config = dict(
    arch='resnet',
    model='image embedding model',
    dataset='drawn small creatures on textured ground',
    train_examples=203450,
    image_size=64,
    crop_scale_min=1,
    horizontal_flip=True,
    targets=['colour'],
    num_classes=12,
    embedding_dim=64,
    norm='groupnorm',
    hidden_act='silu',
    weight_standardization=False,
    channel_attention='se',
    depths=[4, 7, 4],
    kernel_size=3,
    stem='deep',
    avg_pool_shortcut=True,
    widths=[64, 128, 256],
    am_softmax_margin=0.3,
    am_softmax_scale=30,
    init='kaiming_normal',
    residual_init='zero_last',
    optimizer='muon',
    muon_scale='match_rms_adamw',
    learning_rate=0.0075,
    momentum=0.95,
    nesterov=True,
    orthogonalizer='polar_express',
    adamw_lr_other_params=0.0024,
    cautious_weight_decay=True,
    max_steps=7400,
    batch_size=64,
    epochs=2.3,
    lr_schedule='cosine_restarts',
    final_lr_fraction=0.01,
    warmup_steps=140,
    weight_decay=0.2,
    adamw_weight_decay_other_params=0,
)
Rows from block 3 of a small image embedding model, named by matrix and row number. Rows with one number belong to one channel. Each number is 500 + 25 x the weight over its row's rms, rounded and kept within 0 to 999. All counts start at 0. Numbers have three digits each.
Before each channel's rows are labels from the 100 images, of 14976, where the channel reaches its highest value: "top examples" is what is common among them; "colour at peak" is the nearest of a few named colours to the mean colour under the peak. Only what is clearly more common there than usual is listed. The data: drawn small creatures on textured ground.
# convs0: first 3x3 conv (model.blocks.3.convs.0.weight, 64x64x3x3, each kernel summed), inputs 0-63
# convs1: second 3x3 conv (model.blocks.3.convs.1.weight, 64x64x3x3, transposed, each kernel summed), outputs 0-63

top examples: large; butterfly; brown; colour: black
colour at peak: white
convs0.7:463499490464505511532525471509494478501524509505503499488466502491480502487476497520546509496490492508494510490494493480624526528490502492498462490485490472475519462520474486505484524474540475
convs1.7:498472547463548477519498526522512480593509462508528493505479491485516492489529505468573490545496469510501509513517492472504518496503505525510502524512480539519501499528508481524475501497492503

top examples: pink; spider; marbled
colour at peak: pink
convs0.10:495475495517493496514512490477515494505504485507493459518496514508510486492485470505480635505481469489473447512503468501507505452445493481510497499462497501489486498501484489484489492510497507
convs1.10:476466527529502523505468512495523508485538524558494490521511462508505488495481482460485388516519499487520491513537516497475503540539506495518509529484509511493508508509522523502484498531506487

top examples: small; grey; black
colour at peak: black
convs0.29:485502473492477489546509464498482474468512500495500479523512448522525471525466448494523483569494508491532499510473484474522509452494489507502579518474498493486544493502501503514495483508485483
convs1.29:485480486486501534460480483478449483494520509497482507513499502509495490477499478478491494466491480490516503526485497547516479518450540466521486519512470497499468534482595503460508466512476529

top examples: black; small; caterpillar
colour at peak: grey
convs0.48:494491487487500495528535523459493453496462496503493486515483523518473500500459501522490508506516457484490517487483496468580539548475430491508503529460507534509489523487505497530495473482492489
convs1.48:490503476528516468514489484502503523531490472489501526477484529494464479494504503489517413480530512493530505444551508522482458485480527473494473483483476533548492487457512503507499533501518505

top examples: large; black; butterfly
colour at peak: white; pink
convs0.23:472502494513502485519465452499521524481524504498506482495513478512533494490513494504473438481482473519479525496478507551618489494497520491494529497469491465486507506515503506485504512500534494
convs1.23:519501519497504513482542554513468474553518510483515473521455489510530470510527494507537522509490496526503497513502485514496505492483484506443490502508466567510455432534514482512477511502490497

top examples: yellow; small; spider
colour at peak: yellow
convs0.42:499517485485508510551501462506497460479507533486465467522500565491481470503494540498477530523482485488517495507499496485444502422478463509480500533481498545481495504511474493514508511478500467
convs1.42:540493513488490486474514522520511533476519451514513512520492488507492552498456508447502455488466555484519511523487468500497494525480494509522488503514512505515482582488518501510519536469481467

top examples: pink; small; white
colour at peak: grey
convs0.25:486498480477483488528496476489454480490504482485437420486500494519509451480505483528505497522485476506515504508514491494407471507518482464492518497501471491468523497504488494479487465504484501
convs1.25:517497513459494506509470509500478481490501481494455505557492498447483482512469501434495515504514512489497485506517495513496558495572514496501517505505472490516477512546489489493509497443539538

top examples: pink; spider
colour at peak: brown
convs0.32:510508500480448490487483503484460475516493501503473433492498504495505476512496581519461511498486497477538455479508415485525498478491481498508502474493479477504479517495492483499502489469510468
convs1.32:475518491509528467531518491495456494492488486496530484501516482503443499530484487437504535470512557492534494488505508532494518503542520497518474479461505514531506553497484515546535492493483465

top examples: small; black; snake; creature: caterpillar
colour at peak: black
convs0.47:488505475497530474503537495509509508488512465477468492497516522461480521493470480467470540462538513485479517510496505469465534491458492483478489482495509514470477480512499494585486548480520536
convs1.47:492497490495484493529468529485529507484518532482494514519513503467516501488461522459497432499486478476526489503445512486517498526453474553479511459509512477517534538484538486481496474472484465

top examples: large; butterfly; black
colour at peak: white
convs0.22:534509506500481491545529472515547494480519473501501490494464517479498483501482494491542533471508516490499549507491482521599493478478478475502461483503490484477512489503459500482489491444499492
convs1.22:481481466515514485461492504511487487562495490485495476499504483472479525478507522468586466488510457515509508494523515474499514478526487476531519535485477529490519530539518474488465483544497514

top examples: grey
colour at peak: black
convs0.36:522469486482476495512530529491507501487520496507492486497520459495513504515511442478512431525527500518499539488496473474583532491502504493501517489468494498476484503483490519493480478461499431
convs1.36:478488508487513512520528449522506514549508506491518497468471499491476461518539538462500505508501472502462534521531509503478504507411515493493510501506525519520516534504544512513490531502482546

top examples: black; small; caterpillar; creature: snake
colour at peak: grey; pink
convs0.1:486519499495497491539540516504485487477511478513466468550523479513500494498504454500499435507518498480480487469498490496588493478487544496515513520501513568508506507477500534541510505509494500
convs1.1:485494500536489464466515489516497552506491495492494511504448518512497564484525530488526482510514455456485512453522496507505474481467457495475473514490447503498511450491513503529513536521487520

top examples: pink; scaly; white
colour at peak: grey
convs0.13:499468500503508521519493494516462504495486510478464508476526474489441499486500470507469491509491470487499517501476516461541460458428499479503490448478480528507523482481512429484498478498505479
convs1.13:461481490495544469512507485502518483499456470513511480486451492480502521492495467478560496517481458476455447483501494498524474530561502522520525501518522518490501525446494491495468505490502512

top examples: white
colour at peak: pink; white
convs0.43:484431482485487497478521542475477474489466448489497513484488485511475481470479530449498445484509453503468543461514481499512520500549514487503491484514529496475489512495494525524501506521495534
convs1.43:490508517505513494503535510507544527505432544520547504505505546538520489520503484494497564540462512518500442485524497490520513498474488451460507515502494468471507489483529499503507513498509494

top examples: grey
colour at peak: grey
convs0.6:513480483511493535539464467534481475478527502510465480488479519528467469528506466458494530517507498489494447497505513458417507505483477497500522537474485489475507474513498458502501507514474485
convs1.6:490489512507461521480499485484523502472548465545537501513468497540513522511448486491527465506505568537524487492485489503523514437493512523490469474488524512494530528489526488499482469471501485

top examples: black; small; caterpillar
colour at peak: grey
convs0.45:478500473480510510533536481513473486461545492474464487497489505493486503482500487505494439547559510525543513481485475506512516487492476515481480514508511543462507487488504497586516503488508505
convs1.45:528507522499498485476501514492519456491538448495520492493521528509511509502526503473505438498504511450534526467496526517517512493431485501543466525478458520479545512499530492509513528499476514

top examples: yellow; small
colour at peak: yellow
convs0.52:470529512481521501499486542482529460526477480496460500533491497486504477501517461503511574521467488493440459521486505504475451489515471537512498508490514497505493517494487450537533483493506484
convs1.52:504506496466487519496497485500485526491523515576460510487488492478501492507506473527468435512502503487449493517550488522455500538490489503474471474472540498534488476479518513517458534505500479

top examples: pink; scaly; white
colour at peak: grey; pink
convs0.50:486512478498506491479523490523477482510504491504463454500481480524480475501474524509501444460529484463568453501498486502471491526443457480500493494506498496477498543468511456488490485467475489
convs1.50:496506495507527507543467482506495528495495456476464493479502472500496508479491449462538565512507487519498486485524517515515485458566502512527460501505526510493465522479450486502532483470510521

top examples: large; butterfly; coat: plain; blue
colour at peak: pink; white
convs0.18:500499502485506499516483496505499468488495464515465491502480432489521511493496486492492630513501495494521423489496484488523531499473504498477479500470497499495492495479506497493492511497506498
convs1.18:528531550470479498536499525471497463503517500504503491501499531461520493505513505472505424477526508502495510544481499514486531543520487487551517496494481539504480534540492482457496497494477456

top examples: white; pink
colour at peak: grey
convs0.49:470506487494498494521492474509419494514497510512467420510493478510493498498472444551465492484517482500543477501491486512492489548491485473464516495470489484497489510477474492475482479495469479
convs1.49:464500514486518495510496487495504516526490460484517469525474537494493535486452443435516514522489458459506470521498502525530484479560548488500465511495482515523478489500474488501492518484475516

top examples: black; brown; plain
colour at peak: black
convs0.61:499498480483479490490468529471466492478558499511431475484491531511503481496493455451488451461499475501485497499474494516477515498494519498532458537460486516489460527511497501495499496539458501
convs1.61:513488474445499527518540518519487499438544479500473516498508425500493498479467494519484516544512516464490500481494513483475524497499474524475520475469468527517491470512506472521497506503541466

top examples: white; scaly; pink
colour at peak: grey
convs0.15:471510466479506467559498480476468496487508492499440471513488470513487498476494504517443479475516457499554425485486485522523498486503486476495489495474487472507502523497482511540491498508521469
convs1.15:547493452545496497467477502485478523467499540492506464511449494547502475540463470458525523506499507465529469510513497499474531517511503493467499509492530479465500508538476497497527542489495500

top examples: large; butterfly; black
colour at peak: white; pink
convs0.31:489523507532486506489528517486474480502472490467472448507496492486506467500539486506481595483501477482510483502507475547554547499502458531509500504459487498517501525489490494456500495484494498
convs1.31:442489492525545519521534509483464470514522471504495493517468480430499494513521488493492455509507493494483516514507490577485508507495536528477476509524456502511493463532519497491470491508471494

top examples: grey
colour at peak: black
convs0.51:465504509502477488487564522491518538481498465487438488485518497537495501488480480538483495511501468522497494505494460570491535457474498514484502477502499504479542486447534506524491488478499488
convs1.51:515476512519497509514501531491538484503514524546520514482507476487458466535515509519492469558473513522478489500470491564540493509450548499515483495514517467501509471491542511509482532458504488

top examples: white
colour at peak: grey
convs0.20:467528465491487498471517525505477497484486522525483497506471508508432499518475499498530449475533459485502541500493460494501478555482472466489457484476499505462476504501483530462477507474471498
convs1.20:483472510522519493510492463483521522494466466483495491487487470555532496499477490480469540538494518528455443507469489510524479466532464508476520500484478483507523467518464513487515479552471492

top examples: small; white; pink; coat: striped
colour at peak: grey
convs0.40:513476506490456501509505518476498440524508515519480521519488523513467480476548454450485492495498451495466492489511521511521528448500470478493520479521508516463484519481542486451504504522499463
convs1.40:466521492489492503515494506484535519473485518467498514535478474519513521492508500510526497506474548474523471574516469511531512547541504449497527505515516458476503491457490525542490481507491467

top examples: pink; scaly
colour at peak: grey
convs0.4:501473469499492508479494492488433498462487486499462522509501469508470507482483467479505461483488449503509509508473476499515460489456462479500431490451476501497489516513493494454482477472483474
convs1.4:458474476490502499486486456495512488487474496508536518535480490493533534473525469490545528510502445469498446508476510511521507484569508507533542492485514502479494496512468489463500497529461505

top examples: small; black; grey; creature: caterpillar
colour at peak: grey
convs0.2:478499495497500492551524513498457470478452467496474483505520482471530514490504512521476485511497464479490525520495513559478514515521476505482459507515499560492515495439482536549506471481504477
convs1.2:489488504497504495478512498522495587483486451503493496491470548481464541475500504478466475524516532478481506475510495527510485490490499493571468485477459492500460509487520477467495530496487497